{
  "model": "contrastive image-text model",
  "dataset": "drawings of small networks of dots and links",
  "train_examples": 195000,
  "image_size": 32,
  "crop_scale_min": 1,
  "horizontal_flip": true,
  "cutout": 0.4,
  "tokenizer": "char",
  "vocab_size": 39,
  "loss": "softmax",
  "embed_dim": 256,
  "encoder_arch": "convnext_v2",
  "encoder_isotropic": false,
  "encoder_norm": "layernorm",
  "encoder_activation": "geglu",
  "encoder_mlp_ratio": 2,
  "encoder_inner_norm": false,
  "encoder_moe": "soft",
  "encoder_drop_path": 0.15,
  "encoder_num_experts": 8,
  "encoder_moe_every": 2,
  "encoder_expert_mlp_ratio": 0.5,
  "encoder_slots_per_expert": 1,
  "encoder_shared_expert": false,
  "encoder_patch_size": [2, 2],
  "encoder_depths": [3, 3, 3],
  "encoder_widths": [64, 128, 256],
  "encoder_kernel_size": 5,
  "text_encoder_causal": true,
  "text_encoder_width": 384,
  "text_encoder_layers": 8,
  "text_encoder_norm": "layernorm",
  "text_encoder_norm_position": "pre",
  "text_encoder_activation": "gelu_tanh",
  "text_encoder_mlp_ratio": 4,
  "text_encoder_head_dim": 64,
  "text_encoder_fused_qkv": true,
  "text_encoder_bias": "none",
  "text_encoder_qk_norm": false,
  "text_encoder_parallel_block": false,
  "text_encoder_dropout": 0.05,
  "text_encoder_inner_norm": false,
  "text_encoder_drop_path": 0.15,
  "text_encoder_positions": "learned",
  "residual_init": "scaled_by_depth",
  "optimizer": "muon",
  "muon_scale": "match_rms_adamw",
  "lr": 0.0023,
  "momentum": 0.95,
  "nesterov": true,
  "orthogonalizer": "polar_express",
  "adamw_lr_other_params": 0.0012,
  "magnitude_pruning": 0.3,
  "steps": 10900,
  "batch_size": 256,
  "epochs": 14.3,
  "lr_schedule": "wsd_sqrt",
  "decay_fraction": 0.3,
  "final_lr_fraction": 0.01,
  "warmup_steps": 2180,
  "weight_decay": 0.08,
  "adamw_weight_decay_other_params": 0.05
}
Rows from block 5 of the image encoder of a small contrastive image-text model, named by matrix and row number. Rows with one number within an expert belong to one neuron, the router's apart. Each number is 500 + 40 x the weight over its row's rms, rounded and kept within 0 to 999. All counts start at 0. Numbers have three digits each. After the name is the row's rms in percent of the matrix's.
After each expert's rows are labels from the 100 images, of 14848, where the router gives the expert most weight on average: "strongest on" is what is common among them. Only what is clearly more common there than usual is listed. The data: drawings of small networks of dots and links. In brackets: how many of the 100, against the usual share in percent.
# router: slot weights (encoder.blocks.5.mlp.router.weight, 8x128, trained with AdamW), inputs 0-63
# gate: expert gate (encoder.blocks.5.mlp.gate, 8x64x128), inputs 0-63
# up: expert up (encoder.blocks.5.mlp.up, 8x64x128), inputs 0-63
# down: expert down (encoder.blocks.5.mlp.down, 8x128x64, transposed), outputs 0-63

# expert 4
router.4 078:447441512561507556458463485462550471487489480491476507479460553517485439530496557541535512509463475447523542484594488524498498503545565400538425495495506490458492480463442491544497525451496522
gate.0 093:500452537482498421527509516500561500594460496500453394450428500500500561422478541473532537500449494451500449480512514484454520500577554524531448571542568443506500494485430500458494500509500494
up.0 107:400500440564471558500502500577379500500583500440524521500515500444516532510531475517482500453571539563542496548538479500508523500463482462471563458500472500457500534554500546498500500545508500
down.0 092:418494537453500469461484500605516500500499500500450552451544500398500475523570560516523489500501399500520476500543469500450484459509478500532453469544503569500501500500512520482561500500497568
gate.1 101:500464500530547525565494504555614500527500500501425481456500464500460500500500504530475500500459500515500500472500482537527531570474509535473500437430552387479500500500500464480642500500500500
up.1 106:489504439500500517500499491599580498516510515543388474470500520484509471482618517511500500522440500492463520445500500500484500500492575457500500525393500500451467500504521500519589503466459467
down.1 093:522493500525433500463603500503500449500530500545500504551463500535500456498500523553500474532537574500500491490500499582501453624493500524500470558500572509402490528500487462500491486567500571
gate.2 094:500500542500478500490484515503510500500570409559500500496461500540463659456617500500500500439500481500444390499500500531499500493583500599557464513554442471463440436500500417500512476573500461
up.2 098:491631500446509506500560500469427567531503505500519500480500450500489433585487588462557500528504508472613500500509429500500493500500500461454567489469421484471496524471500500480480553500500453
down.2 108:500484540500495486500534500560500504563507484489491501498487535494500498523500560510477502500491518515500543500500585500549500580509460492480507500478439499456412505525442500472490542500503484
gate.3 102:474500532504402482430483500500452554593500529500423445546546526561479483401599509500490413500455469517563560500500518479500532540497492516500500493561544421481459500502550559415480500500571500
up.3 104:546500538500500551544509500510518500430565556524500518485505500366500509543432500458500597417496500500500500546493541500500463440519500519441534460490481542500500473500451431502479457508480500
down.3 097:464480500518534518554542500558527518490446500401475452474500446417534446504500500498484532562500528500416500500500393500500509588476487544514500528500470594500500500478436500500500500458500414
gate.4 105:500470546524513502524500449500507476541514405481483500500543456500546629445500500500490472506470500500496456539483439500432500500573501536500500520500510450460512500477497500544493500480429533
up.4 107:461500500500500500440500477425500500598485577485442515476663515486543500429460433500451490500510500500607519413500467444506534554471498500473583500470527466500528491500524557415500515461455445
down.4 109:531500500613453535500500500586500606507500500534416510500500490468500452500517502578500488488477534500480471570413459553561500500458495526500541500494485453500500462481477500492519580451500514
gate.5 078:517445500500500500500510500549466500500583500520457502477483500406504411500500513423546490494520500450527439599500464500481500500500494395500499500431500625549541500514500626547500509537500486
up.5 093:489460500462480500563500490500505523523498504506500460489498439500480474439493500426461500464549451458500506639500464519515487453500494419500575500560529506462526500524583500500531500473510612
down.5 091:578438500514508499450500500478440493470519524464496500500500500506629501500499490538500430527505633485524475500433500546501522581471500557518500500500500500500500500566451500500471500500500456
gate.6 075:473562482500500500541540517548523500465493500487483485500619534500500500542610537483481509500505557476500500500479500500528500553525485525470470500500471500451500495500507529378546500500533405
up.6 097:559582442500494526500449541520500500500447461553500488545522500561377527509564490520525497487449486500500530434500487500542500559523522568521473465572496505506459588524489500485550545500519500
down.6 101:500479524473505468458502503518466569500500500461500500465480574595500500428420500492500500531500500514550488592483521500500500500479525578485427435501496445500500500491473500474612516560500500
strongest on: loop (49 vs 11); five dots (46 vs 17.8)

# expert 2
router.2 091:547501461480460585423486499470541483541515534497452531472532552506438487548485453498559531502487524528541425571473465515497508487411563491519566493490476534478529518482535487511495563529486464
gate.0 089:513500437500500461500500500500475429492500507500500579524500515580500365438534500461510524500500500487500500544558490500477500466490513410519494500462500499402500541527475467446498500587444510
up.0 099:434500488532536492500518565443476481556577513480529515497500553565485433448415500535500531435500405564500499577500501450463463493533500429553500513500448531441417472507483525485500511562581500
down.0 087:517434500444504414588446500524543441433500559500500566500507457529500525480506406516580530522474461431500494449494489492500521511492458554500500481500500469525626500446500482456388500530500500
gate.1 091:535522503500524529396500535572457500501538500500500509560500400484500531500502448570500555479535500500500539421500514564476498531438500500459609519521487531450496457426500447500577500523500500
up.1 083:500500442506550500500500504572514518536500484563525505571500508399586490477500569484431529508528500380453500500445500505545517519408500500544484543500428487500456495485500483465466500411492500
down.1 085:430500543500527539500451481548469470501461488572504605511505500496435500500500568492500495544500491500413500458500554450468467500554500448494500576500500449500482425528426500498500500601509490
gate.2 084:500423529496500441490500500500507538437484457437555429504529479500561620500500500469548477500531473479524488500561474463500512500412468558496443398519562474507500553494560566500500436500467485
up.2 090:580543480500556501570570504481500487493500534550477500462500560489435514500500508472419576542500500500503500500535500497443553474498550600521500499584500475447546543486398505500453446500512517
down.2 081:504500510427537559500553500500526476493482512514367500447537500427476598503563568500500500481508500617500478493488456439478479436552500468580500506553543378500517544474547442536433454462589526
gate.3 099:388500470553492493545545500515500500399437500500527556520437500515500485486500430514485535516460500500528489500426520525572445513500500477419537541385515468557493500541472478535500500415533500
up.3 099:480564500530440455500549534500472500562500582476500500500500500495520516500502433546573554500482509500500493547475556500578432459500500418398561544419539432522555552470518540495460554500473497
down.3 099:490514506415500422487501500500524522459570533536469438514500485406553500529513500506550500526497558550615470535554444527442533520434480505531492530482486401489500568567503500500492500500545500
gate.4 100:414529452581479461438500516500500509500484515500500493500550500500507532500500500443500470500446455486557566475537462580500573524500508414566536454500587551420500486480448500467586500459500500
up.4 087:406500410500495502500557500607479500434531500510536530459527445540500534500428490515469500582500458500500500512534462500500545500537537434500557449500500552422500464497500500500584500500500500
down.4 091:502598467518426500439500500578491500509403504524500543500500435491415513578451477480500500557500549432500458406507491480500500536570500553516484462500478500437572500500438488493576487483501515
gate.5 096:500524481535562562450445500549500563530434444447536471500460500500625574503500521537548500513455528500500456526426487527500478474500455500459500500500500489500500500469565549534476500524492464
up.5 097:447500500498436529500581549475492547555470500429409524547434500500474489523500535508488500515500474500534500482500498464566500441466375536455484563500495478500501516459500500517500500500500500
down.5 090:500554500500500500500552540587427500500418500500500534521559500441521440437500488454500500500466476500617531554486565500489500497500431413522428577432551501500500500500491500525622547530495425
gate.6 079:488513553453542500489432500453500489500465447500491500484550600494500570500585500448481438500500500500613449513502500556469445578500500546477476480524499503564471466422474469500500500500567480
up.6 079:500562577500524476471500500502478478514512504500500500500500500529573425454402500553539403500527462564500500500500500447477500547500500558500500541500500500521378469539500500500472500511445501
down.6 091:537492500500522481516424483493518500500473515466440506589481527455514500524563515536484500529479500405450500474500500521500500564521500437472496574537544500486429598525500500574577478529500484
strongest on: loop (97 vs 11); laid out on a circle (97 vs 49.7)

# expert 7
router.7 107:508529503453498512424554487522491499543530572509463513466537490499482451518493403567511507516524519578527429511494463474455550465466552474500532500478489535517472509528470560500537548548552503
gate.0 105:502500487516597593485450425508494450572434464499517500500500500500550500539536524469525500500443500532416500494484486465500500500482500470534391500517491506500518529513500500460505509500524508
up.0 091:497500446500608555500500436500500500500459495500500500517511432500545555500575522483541467547439500530489528516498500514442619396500532436551406535456547511458548500594463574500500529502500528
down.0 086:455500500562500518426498443500478500500569500414509497568576559454410472475437509500512582529500478596567463514500473446516495500549536469504529500477542448598500475479506500500548500404500510
gate.1 080:402500497500528432460498500500512479503428451500500524436500414466485550541579500520575500445531548500433500509500484500500500447506491506493485500506626555546526500471490500529486500500533560
up.1 083:556500588500500500530451474500575443433476532464532500438465500468390508500583509561568484500501483433488500500500500500435500501465500531557500468500510530500500564430561500335512505500500506
down.1 094:512513423505500482500500513513500500502500500530500500500441500500486470500522500492445519500500497467477551539500500527427439556449568500500514572583500500607465410419576500535500469543521417
gate.2 091:541457491506500439436500456500500500522501500513500500467510488500500500534446546531599500500500494571585484435500572413500549550500567584578517500458547500500500500500500477500500497466396500
up.2 103:501535500478501553414554479469490500500500525491490500444500506519537570521490519513500500547504551437460500525500512532515419487366534468500459500460463593460570500565528500500500505607568500
down.2 118:464472479494459500500450490484500426490534477537501431549502539510483434423461500374541501460486549500462504500546500464497454439518447482525596446518444465500426500500500500500500585500474570
gate.3 103:538500500486552451500576547503498499500500497471500487467500500469455500423500506528480517500439494532500535553500500570504532516555427487467392512500500517500511578535534517453498476510495500
up.3 094:414500556524490622533512448533530568500500465552500566441516483545475540573573483500480496500500500522500506398500523500500507523500500582575532513500500433500494457500459500543560500457434513
down.3 089:608492500493613465500572553540500500471447543577498500484500561542474467500557500500500500500515495571500555441500500500441500477500527500491536500504575541424525492513500527500593469521513572
gate.4 090:481507519500475592490500500447520500472500500500500421500557527500514568469505500497500449495547500490476500500500573579500489500481450500492425451587394500512446486500472500547536544421495500
up.4 100:413485568517500383500500500519471431507519500474554570475475500500480471528494514536513500507531578515511549499500432518468500516517480500500575459500637500500571575500500500479573466519491548
down.4 095:440500525533515577445545500466495485444496500482437501500500450456532500549500500500487500412480541546509500430500533471567466582500512560520496512500588501500501500430500535381500500500500508
gate.5 075:579500525500500500554500500469500519554406471484500489573500496435489417498466502425511500500500584458523503508595533535534479500500593568533500525500460500485558524486440437438500512464477437
up.5 110:505512447529476539562496500468444500491500496476492489517489399519489457500487535500516460549456438475608514500500500408500500505571561500503500474500531526478500510504518494500451500519466456
down.5 097:431543500491450481435499500500521503389500505500500495532489598519500508500519523500487500500516500500500485500500459441552503500452434494500456592515500503439440500500500570459457493535563514
gate.6 084:500454461500500500478503425472500496480477556473441572519394500500524500500500500500477601559500471535505562537473451500452500431500500500500534432507442500514500488500490500650391504512489500
up.6 090:500500492540402508562571418522537473491535573500435556514465498500546538500510563500526562520457500554501500500468500500500500432547518500490500423500486467500500487500580514613500513544500500
down.6 087:500500589500500431500500433487541543501445500500541500564593500466500500462541532482500531404490566528500500457446519590482624616572540500500500500415448500500502538486500531509477501479500456
strongest on: laid out on a circle (94 vs 49.7); complete (89 vs 11.4); nine dots (65 vs 17.7)

# expert 0
router.0 103:585519437473519541459503503484489537514487517493453451483573533498465459565536567506553510543474462519547443490550465481518507485424546456496517575498476478495514498467484501532459483531500511
gate.0 091:440500499465500500523551452565550509500500500500500526500447500500500530514500351500538486426536469500427500500516478561527500500568500468500546420507500500500453438582482427500453499510473496
up.0 104:396500500482566500495512501566465530561481500500500538438494509500574463530500537448508449458473502500471473500525500606534463500500510477524582513576579476582469494559515500500500473530474500
down.0 104:500459591551505411453500551526458477538453524500486519500486500500555517500500449500503500422500548476500510441533549500504500517500500500447662434587488553455492460500515500455498500549475500
gate.1 120:500468481500500495391518500495500433511500500517460485500504500432500512500610502500460498529497500500500500498436470514479500500567500549453461488468500497527518487472524560500500500500492500
up.1 130:500501500499542382583500498488430500488500488468525574500590499511500507457452467491509519452553500536546500500505500444546500481481499540500570500560515477522466539481509499529496500449447500
down.1 129:528500592496501527545406500500500500500513541525538477500500500556500501436465461464570499414531482496508474482473500474543445440470485511520536500439550500536497434435500506500496467500524563
gate.2 085:465500461503491561500500547568497500500519461482578588512517478500500505500501468394500500586503500436500491534500500489475553407497439482500491500500459500449483444500528500500532546453535497
up.2 094:556549569500500439557412510481502483443516510500494432500533604500497465460500500500491513469519412500506454552559539447500518535500500578529557482500500527538475451519402413495516500500540510
down.2 094:443500500466404535514500468500500500500521500503442496498573600489519571462500500546500476501502508497435616500481503463593518500452529502540500467500459500500500541500543503383500488460500466
gate.3 097:516500455500571536641492500498443490533454496436503500547547500465456524480538475500515493521548505484508599453500491500500500390415500500500500500494500500500500500404500500500500498500453500
up.3 096:539445604476451500442583490500524546528494514553500500512500418434534489510579500500503551500451502516543437506383367500494474526542570563500484500463496500523502459500500458500500500496517500
down.3 103:500500500536508521370543549442468494626500499489496600444447515525500480500549473569523426456475517500496500501524451513475487533585442477500578593502445512512534473500500598555521484500500619
gate.4 103:530540492534512500549456500484433500472477500485487500461459555455560500485502584500485500496496387500483503461505527589506501500500488500528517443593500424565500414514500438500453540463485500
up.4 100:531596452519500470500466474436500452514499505496493416500517588500500394500500568585500500500500422500500534430500533559477512450493500565560543449511500459510504397480560500570487535500528500
down.4 108:448500438510515451485526514490586500476500473500455500484500500477427573454408488479505490500500500495407496400500568480500500555546528582500469489500532500485510601468410459441500508507500500
gate.5 091:500500567479413498481421495452551464472484500512481464473500503500509456474500535405521460450487541577558593500500545560443494500424509449500496455500576500468479500475500486444500500478438401
up.5 100:494500500500500500500551500596575500483500500469505500465478570506464326503399435443507500439497506492440560500483485513540500500467503410500549501509614460500459478500552468500500529473562576
down.5 101:500500529520500500542540500501500552500495582522508439621520582582463622500500500500431443511483526471537420500500500465569474500515518569529500449484500500500500544500500445444515500488530469
gate.6 076:555487518590500497500534485503477500500500537595500574508469530481500500500500500521531455545503506462500500500500441500525500493500490569500486504500448407486486500605500468500500500491500492
up.6 096:527469513479446452500495484523500500500519426454500500599523533546500558500546500521500510468557500588500478472487500500503583500534445532530472513460500535466500503418437573566500500500422526
down.6 100:504474509506500488500500489585500500477513506477443471487500500559420500500500433579500502500500443486492500553491509473536500500474534500444394500500442462487526500482518500463588500464451550
strongest on: nine dots (75 vs 17.7); wheel (72 vs 10.6)

# expert 3
router.3 114:591523432453448558484483539417461472495515529491471503516482560465460484520490561475519508546456457523496503528487538548448554484489524537513567457572471454519461499471555428540451515525504526
gate.0 096:508527500486524456538588500504528434500500514460500500463540457500439466480594587500500485480484584500403500497500512500500557493500517497550469500423500548578448500510414544466500495582476500
up.0 096:506500473451455550537500500500423578512500520531500500500500500495462498508518445433576500577548500500500526509491525500440346500500537469493477500453424500500500565531479431568473500500500590
down.0 107:500466501501504500517496500500514500540426506577453500434561500488536500500500500505500500500605577500556500500580500455500500540500477535455500500505589554438510500500479500543511574465460532
gate.1 120:479557566500515472450500531513449435528519449489492500511576510500500558522502500559500480469523500500500433553500555478507499499500489384569508462535536532500447547500475505500563522500500471
up.1 128:492500449501492529563463446500526578518500546506501500500439477506417464532506544500448522500507475549455540457527481553500510513548500577500500528513419447562530478443513472500422494500467524
down.1 110:500500500421520477472500464506561502500572472500453528480435514500493592530613556500488438461500455500483500472451500585531544554521555431486502532543430500500555519535524507483500472480500524
gate.2 071:507442496500500529500471500500535531500479500429556619490497500465453525500475500426500448412461529500500541493464618500473559504474515528506500501500466424503500500547500486444419428462475474
up.2 093:500603468500563506601500504580500468500500500492500461539497479578430500494500500500464500581518509445500466569547429496498524500500509505500500539500541500500500500451574537500500523500492424
down.2 085:472565500492586432474513488500535500436487514500483590522448496500500500446549548506507481500500450500528589506500418514500504563478463500500500500500499480497491523552503500522560529535547482
gate.3 109:582544450506497499553427500459500570500487500500501538500494500500508500494500570408473555500477469500505579492459545507583500540504446526503546500595500440515500521500500449529444500471500509
up.3 098:500500469500497571473578500495565485500501489531500465500500489482475371593465500500476509517499535496580500574500482521500500500500532521545535485500500558478529500469537514500540500515446394
down.3 096:513500587473500456433477482500457500382500544509557514579474500448555461500544515529458448500424557478500500579489481489500565551500500500432500426552479449500519539477504507500540500575500500
gate.4 089:478479502490482500452501516466477508500500535514440500500574493529591500500603537514500537542505500493500525470500498562432491500532507504487500473418514378501500412535447608500599500472501576
up.4 093:500536491500500488572482530400505515500555557501485500508500469500500523437523535459500517551363574492477541520483508488478536508500500447500522547500583582586515441493500500581500400490466473
down.4 101:500500486549500449500564453482516500500548500471494558604590472500500500499560394498467513552501552459552500480500500427580444428525443498523416500500577500500500490533541545433568481500380499
gate.5 105:454457500533612538500522533588500500500539453542439513478453515540500501534500446588485503557511500500490500578500515500472511500500533500534456448451500500492459500500486500560482522452473390
up.5 104:500500437552543471471464516500500524442500500481484522491500500516485487496446500500450481552500571515497523570500447486500500485547541472488500504500497512485492500449503500500450487439560500
down.5 090:589436523504500450500444558645500583515441529509450500500438492435539472450546475553500486500460512500520500578512515413500512451500566440500496490564523500447451500500480500500500470500512448
gate.6 104:490539524523550448406458506500532582500500500455500489493495500500530510437492496577500446558461500500471506455575500476519621444570483339500500500524538559516490492438554500500500535485622500
up.6 095:516495490517500500500505528500391500526500504472541534564523635455477500500582453500500569513531535470523453500435481500534399512429500576439500500485500500423566500500500500505497500492476503
down.6 101:458532500502500522500500433500500543548586512580544418466414624500495555636486511500451500460500456500496548500495474500557521500561500500452472512543500492500540496507457500485486521550568519
strongest on: star (100 vs 11.3); laid out on a circle (93 vs 49.7)

# expert 1
router.1 110:552521427501460556452531446503492485505552580569460475533507502450476491485477506541559494559487497569500516505493556490404559479486568508484555448530467455467450493468485469528506518534486535
gate.0 119:480558525532500465443532533545500500500502500451500524446543487500542500420497464497497485501540500500451487444539469500480500522557420416447500497424568500500534531581500535423575503502570500
up.0 115:461574552510546433440500500450490500500500480426510530500528500521500557397516416516500489500500447454500458450509429460500526491555500500480500500454560516500524500585500544464553502500581503
down.0 113:455563571489517500492500500448500553539503507536486537552500530499487499437409570500461474506463549445543490484454472500405490422479526567553550458491500501494476514574476500537520528511492442
gate.1 075:500497579491465500461444449476531500483512462561506500500581454486500572500500500498539513534574565500448449500500500500566500519493508500481526500500500413550531500574500526465421500570480500
up.1 087:569489582500500574568500507500561450518500434530500500500483595491500447552523500498500500555535413500500475500500500455500464500542506500500500508480500466559472509500536559431500577486500436
down.1 077:558509535500500513385577536500526501519500500500550493485500464500500600584445500461510500561437596520497500536500561500500522481539500450500500500433528441527500500486500562624507429434507500
gate.2 098:533500590500479482500500421410364508500500500455531508500542521560512500549500488447546485538553500495524519532456506500511579480454544470586500536500513546488500539490442500468531493414565397
up.2 093:440500469500523500547500570500602459500506500500488499500464436500510500476432500620463500500500500513500439492540500500495495574500467532500431471500452500500477451537560500511470521500500579
down.2 088:488500500532535571500404532482514482500500530500500500500588514500575500500430511500500546438567500480502576491500500442496488465500500494500452564500502472500507481462491460497412546546549500
gate.3 104:418431500562500564488500504500500500527525500473500513500413500521500450510436539527463511500500522526498498520529490496500437500411511500526424506464521505497500508514331512510500519494444500
up.3 091:565593500500500443547500522445500500500500497499528445500500500457475526531554482500523500509503500526480476442439488500500500500557500500470634534561500488520500563500571500500500502509590499
down.3 097:500500511500500527462500459511517471464500522500431442560518513409500455500489500500474490500534500489459469500548500500471476553500500488535500466422434500464452562485433518500500607500500495
gate.4 113:410500500461510500476502497483546483500456411457499504500571501500488500559487465550509466500541395494500423377500478457503507498502496484466500533535573535596517457517523500438506448519502528
up.4 101:500425500500504500491486500573456519500532564490526500540500513466549542469577543456449510505451500546486547543500500500465514500463502500500486483500395467449501500479482470555490535500522477
down.4 091:500500500497500542463447485533559452500500565500500500402500500513533490487495551384492500495500508500477475500477560565567479500500534493501379524562432468500575500468500500453500500441491541
gate.5 119:476500500500496271500468499500462453500489522495436500500500545544500505480469484436488500388553485568500540478544500473500488486500478512523565503500500479515500482500523514545551548465562499
up.5 107:486500577539500409512503510500512470470500415420535500500492564507457500500500438500462500437501420500515515508500500500518484489541447514554522511523469519500507500500491500564500464576602500
down.5 111:477562500495413663500508488429500500500540500459544445510500500500500477517500500475519564500545500421500521500461500505541491435510475494491500500536540500536491527493464570500500522500446554
gate.6 087:573514450533540562465435500522469496486510439500570500466580500500501506609500486386518499500500435500500501497583448421500475498500500425513574500500500411504500460500442444472500436500479504
up.6 088:553500448500500505495541514553462492535547474432524500500480530473500473550455457468500490500502495500532421500567499501542555479444500433537596507391540484512413500500492469500605500541500471
down.6 085:534500451548447500500471500500514608479599511534641500441527492501527521594578465502583500508495500489532581500500531484500517500561500463500481516470560500513463500469493473530500500453448525
strongest on: laid out on a circle (99 vs 49.7); eight dots (46 vs 22.9); grey dots (26 vs 8.3)

# expert 6
router.6 098:484488521478535494469532484521546559564518512547510483478547412539495480484551423580526512483534538517511435470505435403466545510524513470465477514440475550497480530528447542489519515558569466
gate.0 105:500480360500444575481492504500516500533507560493453512517500543483494487512500547506496466492413500500500496550500500572461523500518500467565549500500424550500526520450558443517526500576490494
up.0 089:493531500500543470509500470500467487463479477537567516484432486550500500485500466462550500503589573500489492490500569500500447486385500500500500506500537432500500500587500500509429529448513500
down.0 093:525431483509476500505401500482500483500465500485543500511500500514500500500446500574448550500500500534505584577561465500500550500500420411500504538485500539541417500444500594519555504555536500
gate.1 094:500538483515500500550499500500435582503422404538505500500500569529495566500454500500438524469522521430457508486527489500496542510498500500540475488437552662491500500500500527500467538500500532
up.1 090:391545473530499505503523529500535500512558483528500523500500538476500481500500452500508522558500439500441470500479500434479503582507605459573556506550495508512522500462549455500500500500500500
down.1 097:520458500500521525468489500562492486516500500493521500474521492495431489508419500512500408502500436495516552503512516500521500534565455435486449554456503536500500510513493500550500523514355589
gate.2 107:459511489500500464516500539487472537553500453557482469462535500473456607473464469500500554500500461443481494411542470397533484568590500440513473487505571482545500500565569500436500500425500541
up.2 101:435481500537539452511500500500496500581441456477444459500515500543500557537500500500500495519551500500423524427500528500485443563635403507493427505500500474484486497534539500438538500500509550
down.2 109:561508416503500500518500500500532500500470500466500509424496500506500540500494451432448510438466464512466500500511495417500514500502500561417490474500621541465500500466547500512405500500536512
gate.3 095:528418376500491596474533531453500532562535500500537500500500493493500434514368490533526500529470505490533502565500475500499501472500554470500464533447526556494520500500431464489428589500475442
up.3 097:511521478490422500490447477471500500500498500474516500535503590480511504471500573444500492500482418534500505511488470500520543500500545443509528505581500443466498457474500465540489500473500497
down.3 096:494527445542543543500411527475446500464511458544537533466555543391515500502500566547482486472525500504448502453502500500455455522533474507583500561500507608500445500576490442524376520491500456
gate.4 099:559442469500353581546586486500507500470521500465500547496421500542500500500478487500496476448525455566515579409446533531586500500501519465409500452472543411514425429500483500501507500592507480
up.4 089:478578500428607473465500500559500500527500514539477478494568522462500409501540508500466516502500538432497417546530500500451528500500500553604492537521421569487603561524499477501489500454500570
down.4 096:463546481500500500527451470500519500500500536527548500427500614508416500521500541408500516528485427500495488412500434500526517398550500491476494500491550500500573463483478500500485510491494500
gate.5 091:502567501517502591517500484606500476465500483574424500456500491558500454527504599476585500500500500470456483420500500487503500484527500518547457500500553521453554461531500488509500518455441457
up.5 094:479444447500556482525500505484551538547500500479500550552500500500489500463500500482440500524500400500522500580469500500576433532500529500438498514500464500452484509439591546494534500496527531
down.5 101:517438500488601500589495500532500500509500401500558510459500471500570481500423589500488543455484466425457518500487527547459537471500500500500500500486533522460507500422500473549482488564467538
gate.6 106:456500471500421420468500500500500500537500456445485448538500500570531510513568500500607506508501472458568572485520500544524433488485500431554553447503491457454500518534416500537500519499500497
up.6 104:476500506559500568500447485496526521525461500500474500483581463428426504500433558458434500498496451539405500577500496431500538572546463548511500544508483500464547500482591471500540497538502447
down.6 093:506665500498500500449455500503590573500435500477500496514500438500518500479580485500445527439514479500495500538500597500489490489500460500502477500507454477534500456461582474504435441443500500
strongest on: complete (100 vs 11.4); nine dots (45 vs 17.7)

# expert 5
router.5 094:531474470509493538450499545499567562522563480480500466546456483560514510481456564560536447492523461445514503524459480540439511483474557462453496461461529511544440493476481513503456534511511506
gate.0 091:554415500502451500530491536500500479500500473535500500500482571500563503583549500500500500501452453490500529522460477589502500445500508646500570500500500450510500536534528499559408500509473476
up.0 103:500500500500426532572500466518523500500529500533459500521436500437500475579437465526409484509501481481507500509481576515550481488466539501533554484542500500500500481495578500599394492420500508
down.0 099:500522566569452500500520500500532583502500500482445454621419500500407500590434479484503573424500488500440500500500519458500472510500504500500500489473500492471515542513491490409500485500524519
gate.1 103:500488367580430478494566498515500516500507519500500500527514546542500472500571553539485501500478500471570571443506500500450506500500473500500543510477500500461478542468417524453500490500530525
up.1 103:500518435500499452489581471500505504458510500461606471498532559500526487482569500419499513500500465496500558500500500500506518405432500500487488509486506432487479572500500536500542465457500498
down.1 093:489577500523450483449514502604485573500529500498444484535500505469500452560501517493396500500566500537411468457397442472500528570500500530500447388500480500505538472494384527495460520444416494
gate.2 102:500474516500500487458500503533500515500515491500515513491500500500500500500478630500500500500492503448500508500557461431500500487488500500523544472518463534440532543463493393458494492500520500
up.2 101:489467491486500538500500481434500500500483500471491500497449495451500503426547500444543518500491478523500543500450479500500546446500500500474486506471500482545520420500462553508500509474448531
down.2 087:500528461500543500471500504532507521572490444452501500529500500511532532500500589500562500463461507492546503498582468500465473501458527498500553500500490500554492500500526501544511469548412533
gate.3 119:500500500503428441518500498429546500475509500413500504521457419463495569497520458439500500449554447548548534500500500503500500446500500573485500530454467453557500500553603500597533510554475492
up.3 105:545544481475462538496512500419500558500500500500500434448499424449538573483511445500534500500506500500500543500418488474500530434500500552538500500500461445500500500522555500554467500530478480
down.3 109:493500447500549500451443500449475443509434500518437500500485500509586500500411472500520466500500551446500500500504500562479527503500558478580475533500561536571430500456500459548539500500465500
gate.4 098:517525532504442546500500447481412543478500500531513500539555627475438489500500491500515445478459534500515508494500424530500498500505500500522606503500586436500506500446477500356518500554500500
up.4 090:540563510469500500500500449500498457500467530500475435500527589500409500505500465500500438500463500524500500500486500495500500500469418500540500464488522500500531523409500524500452500501510500
down.4 100:520515531599500500515555500531467505500567500500500557537513464525532500500500612486500500509601567500483500500500500468479500530500507451500500500504500510504485500481500494500497489541500527
gate.5 089:419500500500430596448500452533444559500515500488500500516524500449459514532462434500520500427535509529420596484507523481515429500465500500524577500397485500466500500500464500500500529432512536
up.5 093:500500500493503500500500534437500551509584516464554441532552486500471437500505529500500496603500500494500417568500510581500502604500500486442500500505552456529500510500500582500598500495500500
down.5 073:500500500518500459485516539467485500480527443518459509500546500489500500500500471500627467502459450500535493566524553512430476366465500417469565437545500500444451552482505500500467500514500483
gate.6 090:549453500408500489466499487465500475478477500502496495500535495507500459500577424477500555464562650500562533524500518430468536525500518529507535484420526529457500534466567485496500459500499500
up.6 092:570471552500573500500508502502472498391505500519515531500476522500536438594500482500441523546556342500541570443547434493500500521500500500500500500502459444498500403479476554500500511418500473
down.6 095:499482515500486500500440569525500514500484500500442513492550520500474500536566445500537506520500500486500511442419500551527500500505522436494438521470500494500471443428500497500451503439499500
strongest on: eight dots (61 vs 22.9); ladder (46 vs 10.9); loop (40 vs 11)